config = dict(
    model='image classifier',
    dataset='flat shapes of many kinds, plain or patterned, on busy backdrops',
    gradient_noise=0.1,
    steps=4900,
    adamw_weight_decay_other_params=0,
)
Rows from block 2 of a small image classifier, named by matrix and row number. Each number is 128 + 24 x the weight over its row's rms, rounded and kept within 0 to 255. All counts start at 0. Numbers have three digits each. After the name is the row's rms in percent of the matrix's.
After each channel's rows are labels from the 100 images, of 14848, where the channel reaches its highest value: "patch colour" is the nearest of a few named colours to the mean colour under the peak; "responds to" is what is common among them. Only what is clearly more common there than usual is listed. The data: flat shapes of many kinds, plain or patterned, on busy backdrops.
# c30: last pointwise conv (model.blocks.2.c3.0.weight, 160x160x1x1), inputs 0-159

c30.146 106:117138117132099100125099186145158122134105118108149113150124156103126159137120108172131112085161166155142124123114115113114118113117072120147109123091107132153117134161111127132122102161119134145121157085082159133103115116153104132130100092152161145107092114124120133099113127120179109137132134156134161124087108161132097132164101110112093104136129068102122132061089093159146143111131102149134138140134160089128117123117145093152105138093128138127155121164112098077076113134169119
patch colour: green
responds to: teal shape

c30.29 106:144197128128107089113106105141163106176134128160137116149124135138138151118185134161147153160128132126104127091074175149135123169134090156126121098142142099152126118119095106145119120117136121165106099144102118172164102100171121173090121125144123182137116168139118122097148112139132132120127101164133110111130142135152137105148099116110117141160068149076117116129171123155089104149145147129124138098128132115102114129123119122113139173141154177166117086102113125116151137141133122
patch colour: red
responds to: red shape; orange shape

c30.32 101:119134164130130112159124159137113085123113131141104121131148102101067148106124106170114136113102112156118111158137105125130169117186116144151164122120135169143135152179132125143151144123124103143063128116140113124126117152132101107117113167133132081143113109180112137126110123133168096160117133150131091107191157167149108115141097145091100127108131124168113093141103144133082170150111126096127166112110134117134123131131137118140051132144146144145121166136142153152146145121174142
patch colour: blue
responds to: ring; blue shape; largest shape: ring

c30.40 099:077145159114124144177108117109149127125118130134130129106105117137100117143130105126178173113162119067112119108163105117136095111109123115139135085141150117128125128137145147113133151137131131132133104113154123147092126098114082136124104146103128148090123102130142148118095137127110117098134106117136106148155150117102109082164118141115131133128153113112177135144204173117127139132124113105139108105109115097147111076126157094094096104138169159090145104140150078147123200127176168
patch colour: purple
responds to: green shape; its colour: green

c30.71 097:159190114129115142125172090168163109128133110177110126119114115098118135141156116172108148143145132166142092113168143159139133142128104138127150129116125127136120098134127095100155136136158091122147140118112077131154104146124152155158134135125148114106135118132164120105135132146115151159142123158093090168130105123118110122136093098128141129132097138127122141091118134126136110126149090153132160172179160158113117148083151173147115065100146090166150128099158155130185156159143165
patch colour: blue
responds to: blue shape; ring

c30.61 106:155193116125153091077140102126152127112140112108123144140171179112135119127116155171101113125146098148113153119122116115109124164104116133142155080109109097152140117149143114119098166147154143107144103170091119138184143170131072139177132121123127137166108157111098130118161141165123094112112136139115127087152152119127110172151134130153157104132156108103111108147199116114140137125132157098098099139085133142139152122110073131133123124115154113114097118128100138104152116121128100
patch colour: blue
responds to: blue shape

c30.31 099:131087099099118150125164138084129108130118086138142121106118117149123088124122120140110095093093114129114115140137146144130156122115111106135085099116170119138149138084124091123138180123127159157117174123073104116123133103141096122136109115136113113154137120122143125190115135141155098103134110099156113143110120109158120094123086126165085153122133154136100112192168149144127218137123095154131103103118136113091134103103138102111140108083149144099125101137100147141116153118141115
patch colour: blue
responds to: blue shape; flower

c30.157 106:140133109164115153117130098122098126110132097149121143079149139129117081116138117109110086089129098105140110115142096117116152159128124084137169131139117116108099115101123130101087115156118163136139129124078152113123096111128113121172111130131196146170091132111153147142158140131131114157121136105122130116135132162143120103109144171127090117127108132104144128110121181112094118115185088110097126114122142087146175140089167140142098085084136105124134118166166093101140136178112141
patch colour: cyan
responds to: teal shape; its colour: teal

c30.129 105:146099103162115138236110131131170159142127120105119140129155139085152155162123114142119126151116175123114129110143123103148081105167133144105104118072135121168150143117100158097110116114110146115117181124141139150137123129123124135109096139139151111147100131127122127148167135099168113148117114109077112109072106098119135083122166093125159090108156158110127157161138140097120141137156099124122122136085139142151141108150137109153121117092130124160097141092114138115099134131124115
patch colour: blue
responds to: ring

c30.94 094:144132122157114124125121118124153152135143079094132129112118142134145167134120131110083108139103099136155120086091169101177102122133123141079139122131095106114115192121156102105103098114149089124124101131116136113094171162165135116134160140138120162124121075112090082118087112094167117151120158097151110117141144102143119106117136118107113120145077103176113117112114136135134129131171095140133123159113122181140130126095104117113099105110144132120133183178093114124151145113099107
patch colour: orange
responds to: frame; ring

c30.136 094:091110152124127127146140114142126080150152129162126127107136105103136156140096132124116123118126127110163161143126127122158122132086180123143088097101134118157118140145126107106127096145121160123118108101088107091143083127148136139122113159114119092088115119099125123115152143174152130099145115164187100124113117103111149123121107071088095139122146113100156176083137110108170080104112143141157137144170164120109147141154115105134104098101128147101094133155162073115136168116153097
patch colour: blue
responds to: purple shape; ring; frame

c30.66 096:143158166114105120114126123165156120147114130144118105126136104123138155113095133111140104119140117114144136117121100119105122157123108107129139133120152084119131110162096129148127150102100146151117156107091154167090109140122096108146129107144146160102118079113075130117153119123131137110168120145135149125105130112122179108160117130166103137143120122158138085111115110149075109091103112087160116074096163118085126162069143110120123129153127123128090085144098148174112082145157062
patch colour: brown
responds to: count: five

c30.126 091:138085096127112149165166155140123122083120100122108116133105105105160133112145096114108095144111128086159146149096127138122125161135135124147149130130146164165093154072136146125132092133138113148120130110119141111110134103152113138090146076146122110106155079107133149124176119116142114177173180167127130103126132153098123111152111155124170096107130099118092120107151144159158131104124115087143130114153150153133129171145152091136111161138155153098181101134092120132096144097099111
patch colour: green
responds to: frame

c30.96 099:157087115136119154106107094129158129114086131133153196121112121099099155142135135136167145124144136107138078139111148108151168104098171161126131130122090105132126139132102140158101135136139105112130150096112138131132178145136098100111152090146148148129161115089165124125122085131116131117129147130130108102103130102157109140110135116133104121153138124130141161172108153138128149116070141144143124144087164161149153127097127073126126084135107154101097200164099146128157129172119155
patch colour: purple
responds to: purple shape; bar

c30.27 105:129139084111150124146168188172119112148148117153125101150110150130167122115129085135084143143158124159116093178121115130121164156099104137136121141171083117108130154130141111147122139142136130106180146108139146080140182099164112133184117099163129164170090135101125133131145111131137133116141130108117105161078101111120125165145121123144078145097110115133133125121128154155129128142122089099129129123097116156114121147099119140067101119116102137153157107171174147124117144120118134
patch colour: blue
responds to: blue shape; count: five; frame

c30.5 098:118113130175166085119138133146131163147131136176083170127111143103145116157123120125150153137085131126105110163112103125094156160123101143113128140110128152131100110090113175140173135104155076102142110135157105133116130118142107163144143098093121115118112152130144108120153133099134127184088087148080141079145152145160135153084162139153110126119155088125130103149099121149139119096111128101107104111119127125141115092131131085119147099097095119161123091130089147148175154132113143
patch colour: blue
responds to: blue shape; bar

c30.8 097:123164163169136149134113147107126104125112099111132138102133141142131115153154120097114105126161136130129093104097124127092087139166162152113136109141167141139117106152118131109101152123111095109141144119119125155098103130098121149115183111167115157131095115119142164096145149109123185128141142149096121150099175136152100089114184128097163134105112090093203093113177178110156135163132108120122122146173120125152131095123111165106137137124104153151107145124147148106158125145115146
patch colour: green
responds to: green shape; frame

c30.74 099:097154121175101186069169175130097090124129112118163131099123097109107170107132142136110114094171189177088131142125090118116175092141152125138124124111106105147107143131145116116148151103123132137095103126094156113172102117158120149138122115124135133099140087140126162109129146140210113093170103157110118141120127119112119127129092128098147106116137166113116139147107159121129144124096092134088100116125110105098116114093111140119124132141156121123094125141116127116112131111108119
patch colour: blue; purple
responds to: teal shape; ring

c30.108 104:119121136094096085118111144092144136104102158124183117135111138109122139116140123090143113134145120134086141125103083105135178166127147154175104123124122131163100100155066108111157096142139128089147130160169123128134095166124169130060094098141103137123144145138145119137123097122106091173141143159109095148128132113147123140090069150115137133161101126111099084125137120099160127130114093134147145116104166100120125141113163121135117142133102157117120100186144098129148141123125123
patch colour: red
responds to: red shape

c30.119 097:109136111165103139158148128120086094142070126133138109119140135109124156110120151126143186134133126107117127095164122117069145123159123152117069090105144175156137129140109105075153100099202160105146111110083122131146124087145088088139089113120113120122138099092117100127162144168141124144122157117155099079132178122129101117138112138125144134141129098153118115162098132145162120166125160103109151124133138126182115123124095154135130148105126117131122163111141118131156135126127122
patch colour: purple
responds to: purple shape; ring; frame; largest shape: ring

c30.100 103:140143133096090114163164099083091120117130114142134126133124132093145146129108146121140120125153108097137132147080120109125218103154153106092125146133150133154129112075110156143104137143144150145139121143127131114131136119079156104094092099136118149128138139139112138119146117156141123108129122129080072088118113096109095074091104126139110185153155140119161131116093101177128116142100116110096135138078126144103170109150101132147137095116142127124103132117118166096165146126107148
patch colour: blue
responds to: blue shape; frame

c30.7 103:139108121111090108096133123099088109126182107152129150128147116113119122093102152167119101122126173117183125149140107140151158130093112062148081134160143104133146090134139146162133137119115140142108122114136123127154096134098115115155144081149162121155118121116108181112110136110148137145124118165133126159116169116094128123115102074123140119169111113120118140138120127136117103121108125173085125107097118181125108103194141129128115148103117089182142108126103127167162162139138141
patch colour: blue
responds to: teal shape; blue shape

c30.132 109:128080128103142161151126117113105085109096118132135131070106105102156183148104132158134136122096131105124148092125125139146125133151138146079137151142159151116162139154155142118116153138145137127087078152158145106121140118128114128123168097155116114160104131114153141142189176099082095113094153096119135132136157169094122116165160103134120100150140148159110144128167125102129155141136117130105157166096108107091156158156149133105109167145120123101156111139090120103132123154090149
patch colour: orange
responds to: flower

c30.87 107:145138084126118125115103110147118133137117111139108123110107108187078166160129118119095126127142114143115135144138146171120110124136104113150137134126103127163206089183139092114084129107134118162155136158103134113163117078091100111117126131152150181135119135140123127144119121164156110105153140164118113115151106138124138140162152128110092067143108098114113105133146161103124101124116094138150109094140104109089123139117127154109134124150125141142106157130115177138113147050126166
patch colour: purple; blue
responds to: blue shape; purple shape

c30.154 098:143166129157118124111155147112127152125117149087084109124138109136137127107126117103130113121170121139127115150139146152135075157145125133162119133141158099134136154152119120164136097139170088122132165119132133154106144170124122109089100127141120130141133110135091137099123138134139121117125136100122125102194073124110153107137130144120138066112126070091108125087145140149123061117093094150126146126110089107107122151090123152156111177109134162122144116072136095182136130157135083
patch colour: orange
responds to: orange shape; ring; frame

c30.133 097:142119085117098132136067136124122121155124176141096121106142104078138176118135124148110131119123123124131164060085154108179148143122172127109110151090150130116103138116132115124174122120118080186137107133163149148138157154158152113135154149157103157129139114083109162116149131125117072108119169140132155119135124108132140152176170140143123139099159142103124080114115133091146169121097130144117113145075147116117129133105115152146127099116148151107121105155122152152116123118117128
patch colour: orange
responds to: orange shape